Weights of a small image classifier.
Data: trained on drawings of small networks of dots and links, 97500 training examples, 66.7 epochs.
Rows from block 5, named by matrix and row number. Each number is 128 + 32 x the weight over its row's rms, rounded and kept within 0 to 255. All counts start at 0. Numbers have three digits each. After the name is the row's rms in percent of the matrix's.
# pw2: token mixer project (model.blocks.5.mixer.pw2.weight, 192x384), inputs 128-255
pw2.83 106:101147151165083137096104121125078137117111144122151210140183140127149091053179198134090121122086121136113112095129103074079106159181155111121136095054083106050064146132118088182083105114110178131105034108201135158129099118123113117224136154141129159097165116142155124172122133094123094145147145118154144165114141101086079157091123156125065130122095208174124124106101153124104169109127
pw2.84 104:122134112058102131142164098116078102122122148151135147156139112136154127141085115114129134119142183093133113099163114085163104154110137081080103095122173106131138129132244175039148114113122146127153124115213109075108099166137138136072168172147129047159130128083140110153173111123100181181121144118095100083167104147092110088147080116099128142137144220116143125139143155170136102135094
pw2.85 098:210100143159116126130178168085185122125171168106137165085166113196109255060085123112157141165070151174122106182167129149124162101141104130144133161100138114170160135156102149162100124121147084102116104143119161150113152135137161054164136158114082081168152106113196088172116129129166110085117092109146132140069116132088126119086095124123097134099114157113212126162085120171165139118177
pw2.86 096:136144099127137143113132078159124098083136093115139098138092094122132151167187108120098125177138122170084133141141133154122169137127126173144100098183145154115119149140143124113119112161136120144121127071078080132044157132127097140050106125064122164081078092156164128079119110096085148160120121060135196129124104103146122102174115103081088090093150071162071111097156124154147062209132
pw2.87 095:153148148105082179121130039137130136135106064117150073085132183110125073077180143189157098061152184139125112137180122155184077146111096136116156115144168163127160168089103108077093054048129140117088111133072133167195156118113171117083144144102106089132219129159213092146121124179073128156170110136096123106155153150166073117175050118132055123189135103123167132126119116129114137118142
pw2.88 096:082100120212120103130144109147184102186251109152135181123128112142158100077126102180152157125107079195157156109133124151140103111160133150081053082124022170089135102154133147118125095102109142144072119135135144058130082116130083069166122130135102095071168161113120139143075098171150119143088086166107178146117128137152099124148166120132110143163144075088129113121185157143155078140135
pw2.89 100:111189135084061171077129096147114181087119058165179122110180159081154090119149035174118122122128045140115135121128124188129172171116150145146114153142077097152065133103130145024145096067080155152174119154146113158171120149104177098167136155106169148135109103117160168102111098196079131119219152099181162132107175107141121106126195108179126101143157109110181124137096140114102054127123
pw2.90 091:091115104095152138161120036080087074189086082107146153144136138123112099196105086136134160144109156101175110147131095174113146124112203103098152145077059128198118092139129111134080162134155076164114195124126166107090108115136155149147133140126148164159177102165135149157212110188159148121127128134198175042117079164111090104169137141123105128126132091152106163149162175081139112113085
pw2.91 103:170100163083072106123081103167123139168082124101087124117118038139125125145179129103165127116138055133151123159144110098121185108109121114111053136163152103156163123127101128060149148158140169079125120155162142136082111091123157107121115032154145143130134118172110137105087131150140114120077127187179125139147178139119120155118066107136102122112147191135101170117133112119166120090141
pw2.92 102:133142139084184091178175199090041057106169084098125135139143105108079133110150110143155152097116112099117131153104160066159130148156170118135082155118121127191137104137137156096136187115131190130125121147088170030098135160109168059135164111156123146101166099137141123064106114167076098142131171128138130123119102181189190105111181140122053116118113164097152137121087090060153138106147
pw2.93 100:162120114105133178136119162128132090091082125111119135168152125170148029157114058130139073101086098140136104139167090113166067136185105158145141097124190167155113137144078169120091087148151124155151083118132154132145134159140084171095100154104108102136155108095158137018090094171147164124100092089110106129096144112150182110142102124167178139166136139123147110119137124104105134163103
pw2.94 107:148123112147096088122092073131155060101141112165131150118128151056105012134115131146126150107157179125109107147109145082099167172131069136171161106073143113094155138114129093143098108169117101054094097179132148141136148166111142110117145165143131102137134112165132087121148165166069096089144184109085087123118069159062123128137143152100166117195093043096122119141146083146169133124119
pw2.95 101:116102140182137122144126101127062195114085123098087099156170164141145095140126189140097104084153124121076140124148197089119160109096131074123115104143112154178130139162087154186132143103114076215178106144165079127130101176133157108106134119136133167113101136122158170197118136137107154119105099152138096165147131109211124099124115109131142124115131035099156092145110099160080106171140
pw2.96 098:141109125254150142134121090164125104100117178108107044129151173108105185068162088092107086108075179153150107107112071116129120150120160126083204178139134182136124186104110094128123144162128117121114129103143153142134099126133186139180107151108169162151178126117129125159129128128127144106149141097123101125099182160114084107116133121109199112115143112159139148169065141098087087221119
pw2.97 110:145147132066123098122111131121153176106164094113147087134062137111148159145076219165196105144103144158139129108140176055111096132112106111151094099156097108118144110147021174250149106132125095113124117133103151142149153137131142107141114121160081199122105109169107151198085105094179158149185108139179088117136188111138136138128101147126150142118108140103148127130120106112149166130172
pw2.98 097:130135180101202123085152255081179138140087111113156150161095139106102122146101056083129145175135157174150120100170131110124127100148100103100094146108168117124116108132103123124145115140134086146134099161114177146145094178161106114172135153119160130075198140118141100103140149153103123153115134110147164173152107098138099129134143123131144109108115094160143135174168093108136126125173
pw2.99 096:126114149080223098097194204106163103088120148156147117153149134212127163112102187102200050091084188162130155160120153104143088173157089140118139155083168138187140140117113117122119160098105138123120146145156138152171108077172098100118178110126159064094133166106122111114090129158208129141132163112130120176140197051119223122143134126140195162096164110133121170125056112099144112145145
pw2.100 096:090141080106133110103139156058155197161157129137134188117095184151059163149137159134126154164126116171081082125133129035129092073127089144121067113148163064132128181142152103149156120108185187132110104118151154106144104143120085101166189113084085135206142168109150134165139129145135125144103148173113131065127100153115127142089101080135077150152132116123094131127161083139128154144117
pw2.101 100:119127139078142139133165175149126169173128127145093122095095114159182157136109156086108167092165102152115120129181114116103085133158087195136159118161103096072167094139095090096128137063120123192132094105184136157119126159107157121101091177151098098129084118123134114119096098157156135146117148107132110091092206082164164139177227126076130112151155172137115144098159133136133088134129
pw2.102 104:050155093181144062145117135137099096161152164103131156100100122092163146184176187082101155169184101148098084089103173141065147121167175151118197120117217119123120103152132129120107089116112096146115165121178194092126141074128146105129094105114137158134140096099089126208124140161179134116073127137063182113184115162135134146140122089109141133125126170129150071125156110140102105150143
pw2.103 097:176060147117166076118105129152165193148145183082131126151092205161171138134181122096109094128112089114137131096103103141151119094124134128110070167161085140114123153117103179195127093131119111136196130155065093113136153115167124131107064114125113117147112164116108168032169118178107118081165114100127176077114091187075081128159232134114128131153126188127173112150144104146127169171172
pw2.104 095:071154113199135114125134155086095115181133184142144135127142162079078129112100161092115163107130147135134161074128140140216065131124071103131191158160113143065148091074190133135123122108115116172115126130095136111120150128109109112123205178143107152140117122093116108121132161156094108075154137061138094166134091125098162105115129118114121114136144090148115099098187118132144114106080
pw2.105 107:175132073092091098155147124101166085118186092124173105073144107186147255086131161077177129086131145120129127157085144057148125154185164129176108127127094137138105158133155081160138136103129157107150126052173105208141132129158158093121137141129102205119145143065186131124103084059166116116137135093069119043111168129145174132123205093141131146119098128129131131160168141166153149156110
pw2.106 101:113202074117117134149163178153146150138105138170133125162055107088125122095197090112078212141079123111121092141133066133092145096120131112142130151094096132128110075088152138109125173165102095115115056120205116167119087095133105100166153134160190123105086133095147130168149170094055131167121102156158154122181163116074128087120013137122185131122110161108127154133130174147118167068155
pw2.107 095:088136157063094101132109188097171159125110082145090040151116119123097134124133068202168113125089127098128181123137054153140085060091100086107113152147160119146164126144137075079133087132109099128129101121078151164126104119102158132063157103144143151111163076122130148084165112035178138108136119171160124108069156151066185140070108128165096150131156097143135105140112091135126203061110
pw2.108 099:143167120120179126152135091149163101119122099132090098169139168095109200140134112161064150110095167105143157128106133074123076113086082146130121164159167110126139124119073098181115108146171164087127150145150181104184125074152132141105145130154154096114114099123175120189118147124096134112147117139117152153100123132179148077120143113121059142097113086116105101131158111126090141103053
pw2.109 103:145097105120064112111099163099132142133129176088151168123132099122157092050113142135097115138115155142076136130142062230113100111174142125129090113124187116130166141144079111069132114125136149119082113162072114116099129126074133186159103157136128070111153134148076090173120120112160116036188112108118100119081113115056120097099210117127151111136136218110137091100059130130140089115079
pw2.110 101:126163104159182097144144180120197150085085101149136171144127173100087169048146139130136099071126111111137090138125130179172124080168087147137107083131165138114138171148151164053095167094132123125140074125109147131149149153148118180158144112133138148135071108116159132200131140045128153147089154139161157080044175118133120153149124092113158111078142151171140111136107131134133101140184
pw2.111 096:112125180049170159122113131131189093143128100145125087138189130128102104121142123098086102229079103072130149129166173133109103065184158108092097128132135149128140161116066151118116150115172147094092114114210170112106130149115129066162055155117137135106114135114110094108169120109093119112114129114129186075147125108041124122144123126139061111146121153115145102138186180135143131145155
pw2.112 101:108130090156163100110143174141129160117191110234177104150092171091139180173093140138185110107086093089137126118117123092132126124041100167097092112145202117096082140099136058112133158168134165112142118122123107077107140115139114109179141077154112150103102107133111140072126116165091152099086125119112094090092140172121142140141155127073100138129170130136173154143126111080118121089074
pw2.113 092:062079069103133099074131146098125116196099095133124183179081134193148079061191118166194151108147104149153106132088123160139111139115133159140141099133096101137181156109178093072111173097124147135106169093055127160142116145139079174126149160117129113160188082137148114112103119096139158114130151099166142071112136133049128110106138147170158140133173133148112149151134129086103136115143
pw2.114 091:137133148139135170119104137189178102162191110104117073179123151092139042109099118186127167139138104080140168119116119122110096087190110142123158145147084128118092098120082112113139189104138084105092145170156149104081148147128132108194053158122074066125145081089095120145196131156128134127156136078119110171119101113209175129133079125157073155123141069134130181144127161072135119145115
pw2.115 101:126135093156182131134133206120147089179156133122137145137165145139096049077075113164138103221139205149132118092134181145150135072089084137123054151075124120120144162122078105113194166102104123123142060148137096086179144157145189086142079167121155073122125117067090103172156099105116118123198129154145138124153067107138110141144087110208083148184095084132157176146148121142128177155125
pw2.116 102:096133147101166132105141157130057067117146153132139123103102131144155156114072105085114142132177132156146134134114121088122134143146138120101121120115087174114071149113223135092136098095097110126084162117155131111109110076143115111128103101111163176152150097103115168152107130114118116102190125133098212073122117159142131110167088139151160099117094074118131195088064169079131142144136
pw2.117 103:120141096139118138139134190156204111142116112113136126094192135110139173124118150166127057147151155103087161148127053157225079136129088158153117073063094119129113090123106093092166127105130084101136111104126199152145136124150121070098161103155126112165183124126204158067138147127143125144163151168117122121121141145111088129157160124126119122076105119086168162120093148088135074102152
pw2.118 099:127101090066117116101136093061105106210171095132095180141184179085116065175130098120111188186133079168098133132101203103170189149110119140143121081154184147115152144129115127097128145158158072160131149159186155097144144132120125146123062121122162061131081125126132143183121170125159136200107198124176123136098112159154099117154098131125182106141105180125114150141062140156165169164165
pw2.119 105:120115084211193182137130177136179088129135145075152134119164196145138194154120092168070130138122176106130138126178153067132118104104175048119103113176165167088159115126190130040104162126134154182112110093120108124103109163122098155125189135099121131161141163170118168097144137122125118115096095119111174091147114146134095139086049151124100084131122058134130090113134136109085151123093
pw2.120 095:168105160147155149142154069112105127141100105129094126131116163100147160117113159162191118123158158197127119133072156121131153142147061158140144123155029119093104127136142138181122109110120163100098105101154071139160128152101130124145081132136137119064123135135127124148162163121191079107076121105160089089135142135047034095184086157160193154119101134126161107115174107121159121129138
pw2.121 104:133112160030179142122116188158112119075171088156100146114118101112116114106181085078139195078145118118130096128158108079145054130108126151164185149115132113165144097179143119154081078117184156087115149171089089089129126137122142146131109136094138110129155162144146120107101112123167101143152134169103096147092185085098148166116199140120173130111128171120143136120143128131115110126147
pw2.122 097:094166099161201145104109124113148122153153132125144151132143163082090081168109211141156157134110155149158123127123091112138140136091191149096085173151184090152094166144188093209122078173096092146140188121137093163143130109137078103170143128131124192133149144109078108192138140090088128182141130171146138134122094118101115095150200132151202096116163064186145115134125133148142161142121
pw2.123 100:118111132048175157106128229163091136138135101055095051107157148134102122136118118144093121118147089157125118185167149162118144150116051130125109128115079118183117116108162179196144152133115124145190129151133129099088115135132108052137078102112130148134113102125119055063104116094083138133137133131155177098085098127078157178138134099148096116115114054132115137124216144142118097103176
pw2.124 099:105107121071114154182118059171172134161070112096187092131120154107090090135152148163137113085135140139132112118108102117087142135102098093138096159153162110092175124138129116168120123100189115083109080113060138119149138098145102069106104181133129065217124098115128134126152124151089112078103131132096080084124148127120140108211145148140048097146131128117136081131135137112176116146111
pw2.125 104:107157164143107124157105127116148058164070070117095110117164109088140051096118128087161076097166192157159099147096119199117168167175063102109121129122174132151148180104066116145120149129117105091053155170103148171107131119163165124189163149129134169116126109129141121167100176055176096115105150164153127147114140093063128148084167093120138149131130155134141149173071128102163195120086
pw2.126 096:081156161145122132113103097129148114126114153155131140141050141172142140163172115145174166083103063105134115161139119159168087154097166144136099121138079160132141167096175156127082129142146152094148154142152149110132136078128134124115181090100108143122164161142080125067137201086144072084126144162175132114149052169051146090173145143120146140053127082117149149140185116114177108136189
pw2.127 097:112179118074109140133083147087151187084140155124167116083097148137104126109089179077151148166110147165157093095116169135124101095117155131174133127127159139108155165097132173141137116120145143125119196120114118091159093065110134196197011096142082118097110122136134080116100049125173156138174122078120087059119133085114147118129085122125094117111142054149130107124139143105118144189096
pw2.128 101:129135143084161123182113120114100089175113110123142090097185176113059142103106145095085170194151101128099129129151212113095100174099130079137234098079185158108125108172218158034119142163111114071167165176121131051145116120107118140163118186193112110094098124109156139187191117142154136162116123118079075057095142186146115068116150103155165135113132194104126113090133096131120157140111
pw2.129 095:173109120084134128162118172175163094092088105136105133159123128105157140122105151140114136143074156134115131107101073180114117161131158157141097115134177151172133133104140150103084134142151113042160097102171138140137074166131076093159185144142111104135112155138119112169136136133080089149095152123068093055078115082170122186133118193163134170097124139116083134114078072146126050204115
pw2.130 108:078124136174201130107103137134222021132115165152122160129103172156106112094107161170149096206111131137142140140077069131140105088072019116108107181190106176098112116145126136118122147114105146131136126120122119091188125157211132073087117103163150127119144135099132194119124125172157139117109139092153076102202118140181087133143141136095136129107143117109121129124198161105124139143108
pw2.131 099:139137092161181098096135127128101133132079125085120175120088112110160122206075138083118178152113152131128125111112115128117227132117117182172108123148182120025166122109192117105144123084132147146154088138144056156120178094160084181152099079129130192144143147089204112098140121106123104182175145136166134089152096131155139097119180110106150127144119196121166123172164167149114118141119
pw2.132 098:113117176129108136152109108116146123119147189136174097159131102101120177126127169187156140191138098089130127133133140152095127039080119081115081124208163101193140150086151118164094125130133164191143138112096084100180172115124124136170159146128109162143205196132107156132180107114171125099134087123172190158116076140140046127191114086141092119150137068112126111119115144130144098083113
pw2.133 099:077141148123140149105101111138201114165117127141110126125086117174144167116149149196170072124124124104126141121091119106197155148105155016123127134101177161130092117112091092142142145118099149164098126124135112119112128124168135157126200129179074119115136168117167130104121180162157113120098129145135120079144192154132125174112146132092105101220161123150153181130121112190175130144076
pw2.134 092:140117154159199126138126045130115104145140112153106124100135162061124129107082115099184128172148134109170152131101118173098161076089114113127079116117138142097116165120124105124170103172143152167130169137107162136160087105156115172162166107148126111186180078120144148207169158127106106159126078063177120118167149136090094106139144133122170097154123134127133204181147090141119117136125
pw2.135 108:112129192113135143167085172126149154173145120157108078076089062110129128203148073115092202161111092112129119076169213120139160099163060138115131101160131090143156128118162182085136141143144130126079107081060132088152130210129124150169104133119150091187113117165068104075155125097104125101103129094156139064167101095187168082102086157109091135140179086131166141115093118112108122125120
pw2.136 099:154153130133057090129080193128098166160140171053111174136172119170133029145144107085135107127116088103094145115117122173064092117174122119139142095102146128147064145143138108099133107158140161096117132112205077054096139144150104098179163128123087128074157137091186102116141147110079168158066141141145135086139175149107170087143209129145107131179181183181120145125176092142102111101126
pw2.137 102:150058141177102065158109099095133034061194171127139138106154118137084140122113122133076158080130200147147096113151156124145112160104086115134122155096199081100148161163200180198120148120110145158146118138103124184131104116097123203174052152110158127111133131110126202092156101127161128162159153122113149083143138139160100123133220107137117142121121098132124131118098123100115136132148
pw2.138 096:060108159052167095154089121105133061157072156128170139112129033177133040124124152150148110130121084086132131108098110107100155131143138099132117092076214129076163106129124033154151095094105129153165100164113108182186161143096079134154162091119097138125105128116108146062107161105128128083107164108116139090179126175112143146150110148154177122145115125154124175116112139159108130124142
pw2.139 097:089168119187199149092115114141136079096089131111143141110157138174123185136129178108147124157123092157143109136137156186146151186134137107131102124102123124091140181105113181140145108161104153163144166074119194107112108129129150038128115181116166122140160112147092149134084105145119177096115134080100179114130058116092110154142095136095138101095136110112117070089120145144117166105104
pw2.140 098:175114136076121156118139048148094094151101153121149150148096143089119036156182226109156184073113132125120139172117109107166096105156160179102112147107195123131157120106198176180149120154147074091126166129105111113113134111106099147133070212117134133090152093123100106224136085108180154123091140181115107135121084158135133114108190111126137164136075113124133125116112121116132137203144
pw2.141 089:147124182185113158196172111166116155121173119183028107139200140081098150096126107160161152110161132132136138100114171151133148141120142162115142144140074149132124091111156106152122121150118101148166097158150085176145137110128122150160148101134129166120130068104149099112104143199133167152134152147161104136154133139119119119132079137100110113152176099075119112088118135123128167209147
pw2.142 098:142141099083149121104151101136179121142151110182161159129189083193157236070120165179118120083129172151139138110133106143147115070139131123127094144111106129099149123147050091122102145173135111143141204122101131144128128149164158061117113110119128106117142094136173113125146112118112129178048083136117140080123126150150160144136109132187141160108120116127184135175099117157120100168154
pw2.143 100:186130135077100156121157161125206159122136116129157137109131163174127179158146090131109148092145163090110113096148190043131100128084172118093206126127141136171104137141076143180127105143101083135112161127155136033112153120102150069050089080147126105120118115139097175168125099103151196130111134146058083144155158144167126156149116141086149151150091036104109078124190093103138162156132
pw2.144 096:094124110166076139184125126144084127128099147134142089103180117075132185115092122167163141135104131072077130130102150185108196149063155077144149115148159122164089114122157126155192119116148117141107139172129122078174115125148154052162064125166166129188154084140143124075123129129100094136154117168127113113143143112095146112139121124140164127082184217165142132112131105125129136119177
pw2.145 099:198124121128164160127153088081144113117123139192134154122126148136129055201098115155158156128134102142171113132115149164147081140140047142163120128112112169107087163135130112084111186140076117121124119106142153146156094121143136144041139122094167091080176111078158117160164113122113064137189103068196076126171092129101150118121157091111196091132112133093167179115159186113103144046145
pw2.146 101:122123088116183124079162121156124065141071134060111176130128085123159122024121140150119165110141082140126109130084201118117158199127131163126232119124157105107114108146081101128137157123111192152131111100046167143104103107116105216131178132136131145206116143115133187192082106102143120150117104120131203166148149136131075110180118120146147089149145138149126169126104159146116093093084
pw2.147 107:106145097148142127178125251124147149139140142173154141169177126104160175152133140103146157157131109135148113161090168080171111156137126192124124145123025170122134116160098141217163156090126143123128096167140125153124104166105173081131114180137162136111166155118107138163080083114121127079114106142090084123105080111115150161131141171136125153165149099144143087123109160092061176125153
pw2.148 099:125086152215103172127142185170165120157088163139100140096146183153144041190132091051124105133123132099108141103125166033139171127148154123132112132167046144188104146120113125045083164122148100128082101120205117119096087107114089076139151159173122123137153143088107141105141112127136114140116152133124138139080128088154101168108085171147183134127120192134115150132119164135148097115130
pw2.149 107:141129116153104157098119122122088136133184089174152209134170103124159154110116044174074143186116206126142136095128168144164132101181135171120145133163111146150146083150091117046140138109131128137098087140117135176115134102150145094084109178138137153126155121108099092121111130151089127154175142100110189051174178084074145138086145153109090122124125099114122122095122119129150122063188
pw2.150 098:116136109118170126127153106152177110098155094178151133137097117159138139203190130113063141212085097112077151141118171136095112136090141169134079128055148139111167097132083166058101157136118105107198149137098120134099097118114135152155092115082115139112128131176135107165121119135103119143094136109095103135078170126124210181143151090152105126115126112125113117118102110106118078147087
pw2.151 099:116161139145117149135154107140162110118036151164118140134107132144125141169072055162125142139137095105131183131140153088076099121128060139086122130132132145168127094138134118142133144132122153116159134091139099056146141131150110202150129082120161133184166116113171122094123128095146085103132134105146183182124171074161143130075070148118078117091127119125145119107101134107123145127073
pw2.152 095:157128163159133082124123060100171124180116125122133154149123140095107176127142098114172082148114156135128188163147147052079117145111054108129100108137156105123155158088097107119126137079121124161182181103157140101162096111107170098081154146114142105119079140111149068175190110153160124160072111153123170141185065078137175202156162164137112137128102194123104112167202178110084106108124
pw2.153 095:103161097115151078142204102088079103107105061134120125095148159091087197159112177141151094091087150145117127179114176117104154133112142109161110149154113110102113119152164163116154120113121077126080107173126063097130134192176148092138128068134112180169121118161067098136116116122117097152091150144110090061139171117193078124189140132138151128096161082138128182124094096122180181119172
pw2.154 104:138113095135186083105129110129144066088145117121115198127141111168152095178133166174150124132162159119182099117124068097107190168201168089161189114071176132122109122158120166151100110131099159135129138164204143162090101084134106151108156119097116140071089134103116115202121137097173175102103125134144144136147096076180118229117145122163106077087175118129115142141097094109090145126091
pw2.155 100:144121079095153126113141072125116076083103134174105125142049131063185198162175118114179171132113137136138125150105199239166127088112159175168134179074125135140126138176115143074125110090119185158113142118195075085115140104145177118182120137114118105135144114142152091071120134118098088156115114141141168098138112174137128073170035127099121118089162141168095131162091094091137104109131
pw2.156 099:205139107153164117181140062165188151153181147146137171147019131075173184138096162195112086161141167153122122135114110131157167114120136163144070168097109142099093092074110080080149119153145090118168079094141134144149111175106113130176144114119129150132077132139151166070176145160094158140161095084161128121082174101113167117118142097114122140146171177125134123174158184078118090163196
pw2.157 102:142131117186105118105120184125167204076147112167157142089088143093152054148124081153154094165137112171178137116147108075165111206089162102139143114151146116111141083121073121150154126170151127081094176135145110127135098116144118034132145082182144144154131131131139087127105116209102124132192137127114123162115184173081138083120071193122119173107141168130120129147108114120114139094139
pw2.158 096:148146101136068119140094122131158129096070169153158161132114143126151131065094135170112115118153092121115134090121127181098109150085150070099133118146238110075110086109110143120115095104146100126150105102121151176115104129089142069100135115102103154149150124088158104163111142132103128148138156144067118122088090180174120105117152116160174141137105192114135056115088146105133151080171
pw2.159 087:101098111133134103141086108159157106131160173121148084101097151098124066146112133184146105070165105091111118130089035130147173142148210090182054131210139093137130120114096106129146140140148107154119119170115168113136098090136178117074083105138111136160148133137173104055177135149186086116167087124146199133146100091041110112127136123096039126148118100107100126145082085127112110079115
pw2.160 105:118124119158112113148125146146183200166172130150113132129128147103107150124144224118139090119159218141073116158108137082134114099147093113114135102175092145111110207129158150180127023108149133129181133143118097180127167110154123130143112150139109159155084173172143112108152127185157143131183100142114239151076100116052154137140153068118114143091103122140139093140105122117108186068114
pw2.161 108:088187143072116150111092081143081110140096147129139116140132123118111130153171100157212124185166113082152122102121135123199101104145058127162098129132091139119148143116108168156117087103088119157096068115097165145136146113105148135101159072129164086116155121170133146107174141168056129090130130050154163144152143153159141117150153130131106112151197134141125118138097155167130084053146
pw2.162 101:197163164141085139099157081092065090138183121138149152114121150121127080096099159161110216131108140133121146152152157120087147109092181074140130147071186113123104127120110119165117177080133110159162120090143052088166113104112125153116122129166063153131126139063130099117147157164142134044134142135119099161127120187193106105118200153065155142143127183124106091157136132138112158164113
pw2.163 108:159126099067087112128121079118096211127154119182164101124081136110137050120169145157101087125126184124149129125080155139108174157147156103135156133153095140107090133112026128245126113138129134128099108172165112125134118141101102087143130174174183102116148171143173140172079131191120161184147173122144051080146111153149140104093085126128174131183127129127126150138134090081077105129123
pw2.164 106:158109104157093137136129122125103127136129088102151087136126064118143188161140109087080186194122147124125137079148144075123150123082083101166219181125145114132122171132134122158148153138125198073078130120107125137170098148126134129111100133109106118202134126171106154145110120143134155170130132114078086082163151110156148142129224135115145127162132162119085127168066080137119174136152
pw2.165 101:150149129141098134177132137132060145171142127108133032143182109155153007160125075142089179160125098086160117128102166076109107193124106176109146146106106113095112123175113149139130120115117089145138115126100096033149127142102130128120075182143120150173069141159147083151119127183193169074122139175150154155122137108099114095109140211140043086084189116152115141110153122074172141141145
pw2.166 100:179136114166140179106116092115092116172128140055137119129077185116151160085059215147113092173114150165155132090131199097128115175104107098093164147162144160068119124120123178185137133152138132118115183137126076131080162134103124147175196130143111140202101136199104183205110135127126118132087082157119108142110091176212145142125147118116147101092116161155112084107147126153113128145113
pw2.167 096:158122104106110114128160147125131133137162142115162186121186118138150034011110086117137133152176119123138105110121153089125090098141214144150133135126171097095110132155186114110159097110134096106109158112151134081109131086118110136124132102126100086195177112116150111125129082161133141113145134091069137149201166108127191116095119165149170149132092150093152115122149138108140167175141
pw2.168 096:087159136152171131178148173139148058112162113143124094182169165118086070166087058140160145147138158159133132206151054125098140155117121107114133125146147123092159089146093124127110163137146061102156123138056140083144107137085152063136121171146102155165121053152132136082120111131119112087092113114112113133116141093170130140102175099153158124091117128159112178162147119110072153142142
pw2.169 100:141127146150119148136123118046140215156149097157126081134102156167073138165134092115170107129118163171128112133090175123115095055154074119091168106164152102125141157110100078073107083118152043174103118168186094096173116132160065142138137176105134136092179152123164162195203155103142102133136134125101084105084154088107132086156048117160175185196123091124179155102125119119148178140143
pw2.170 099:171126114153112115121089179139131122131147152121106089089104102093129146201187166116162102092152124149113127123077112192121132161153103103179133158230127108122145142126110140130147106137112074157090191046076130145122154132147167137081097133145141136110123126158130141155122146140090113167104125121149131127145111172122148132166091093136123145138121127140102113144113175093111150123069
pw2.171 099:193176059068192129122091124129158138161171135077096118134102160133093110149151154142120121083120181112172104129130155149067103049103116140122125122160147144100144076083074098209131128140121079131095154136141126152100159134177110166125176150112102086152153077130140075139102108181169178160177158194156105130139155123087126147139146129158120109081149187137197135148147099115125100100137
pw2.172 099:060111113099134111113175074127145088115103149097157143149214144144113132107121148077107154160137094098174149118154122127148084104103072109115098149169150106089142119147087124158141119088153119114135150141157150116107088083164175078076114168133108126133102118059161141095173133141152195121140076147105121094186119128110142140117167136124089103068138135136136193160083113056137100129120
pw2.173 099:109102136198134114096114099098184170193154107121139149065161191129124169140123051117147183093124107096168140117133175121096101240139035172143094148068101154155114143100150135099087112151141096144119105153090201142093128142111186084121159146149096114135104082099147163176171191004114127100112139107162208163148162131105108114154178136162118171152154132137115105126145098068111158089083
pw2.174 107:130125174183123171114134070119139126166127143100125123121085146129107130096146077176183039128105116159145119132114063168136114141190102125117155114165127083177119075119116143169132127153136122124111117139140147143073120166161159093144148096123162063114139065127116064166089162124148113160128151170108118185140109176224133099159201144138193126105100110103081108125091139201129077105072
pw2.175 105:153165150143156079099125103181114149144141173142129135173132115119140108128126101136113117159161085152153112131145183161142125127095139130126054197130112119119083163168141164052130143114118079073086160106127099197142133151163130128065068081134160164169122087129157158107152122086117119092153083107138188138111178118077192115171092144152083137095084121121119106156125143028103153143146
pw2.176 100:164140130187149141105104154180129113123124160131087084157112156151143064157105182167107130166142154162109125122126134107072104111168153119079047149122202094097124133140166135145122118226075127085106152162090125093172143162130115157136143193138130130125100170162142144095130166120157178074124143158107097129094122118127151147114028156170120131081109164139125177108137111150122163169132
pw2.177 098:200130134089151125186148090154140119130129101151168150140121162049128065156108170102121120184126147123118147098152135123108162149143086199144120115110124133100131154120141125134146134144154090194127146111121072160118140140155131157158151113126134092073085165133160144150037103156142147118122097111132155135120188125119104071084073164085094083140124123146103070114191155136118118103107
pw2.178 105:125126145046104126140141119133090083129130139102117075108150090201100146108134117161141140072116128092164136102118192150120124227171179091106140080112122067115064048154107090146120151176115157116165169152065100133173121126154129189081139096115151117096135122111145166125130140130135128147164150137140121083168083121153165167095155142164132150086112075116106165123079100113114088119146
pw2.179 105:092145159241147130145112120143101136166132148156136146148142141133137125079056141175160127186089095091144136146105107202101100158141094105118144121144166096141091174157176201138118045205092126125126121135080140125159131111158104178141157118151153129111086096147134142105094145135124115128111121137167159096098105111138096118151215162126157122108134149140122123104132131137163172071139
pw2.180 111:137155119178187160122104084102138100078130133146113143154093185142161129068107179118108151089113117129163152137161179141084117114193184209116117102196135117127157127121165140123095112099153172163126096170076137116110125124087057169137155118118131118166114110134127112145108110144060113153129146114128180050094118094159125092075102141096154131087123110126132166134130111128120133158105
pw2.181 106:063158042095161153122091152116073111123100124152149133121156105056176105144059160068092146196146148186110132160128167137100121084108077150125225104214116144091091149131149115189151137134105121171107115119084127113105107132155097184121142078120131114103127140123065058145085140150107078122114158161120100120155118143065125115136180117145149078086101056119121137155128129153115114092111
pw2.182 093:096105045080139122153146068080154130155173130111129180144096171110105082034128144072084190128139065089166139118131090109139172119150134139120143092168162115132169129099134118088150134079127145132142115103075175111126128154138138116154089125148155163151198121152099125097168111076124116128076154178105066114168118120078113189112079156123166138169117147173095130172116153183139133114190
pw2.183 105:163156111255120116133093121101068164147106131147162186130112099119114179105140107154141095133153176087143110137138120130153083148160166132166181120084127109119152122095120119106138159152101149194089163109089141182098137106138075143157123085132158080182170151118090149154139177125134098118091149126104092094125122098137077117147211125115110111122090166145125116134206124151128162105116
pw2.184 103:180140126098223163147123177128154144115085072111133206152127110100066138145163197161173120084115131134121125166123141146209133098115132109159014082141132069127126146115119126107142094122120057144125126117094114109125104150146108130080099123096113181126145107124103113226150188155085103098118071090132089133185106128129085134135103145117166101119101162150133102121146136132095118098088
pw2.185 096:136148173154201144127133223136109106088133131146117132108110122122186134105136134127153098115126088091179126142139115172180146058120093201147130142186110095170109102107088175148120134107189126097119090099204107139139154092091139133117100126164063157156086158118152157100143079081112118120189101153087149203166148103163096123160138181147080146149093105136112088145138105169145156132137
pw2.186 093:058152169096111143155099161088178158112118127099113112176099036147084146137104139132106156095139112092161154127143126158148130182135117115146082164073139180124128098135148137117165104084121115131155112120174125118123099145104174169115144120124145129146154147134133081141141139148109161082146133116147111127155083111073121143043123194133128117132152200158140121134181144086133095095143
pw2.187 100:137154146192171127150150148141170172103152180156121119158112140145086092141156164067087141109141093106151109111150170200158074121070174084131086128109092107137114130148073184127129110118135119118172089096167094070117173117126115069099027100072104177153073135165078130242114166153124126121150164125115056117141129125070105104103110151095147125079092102113096129109085130134158106109084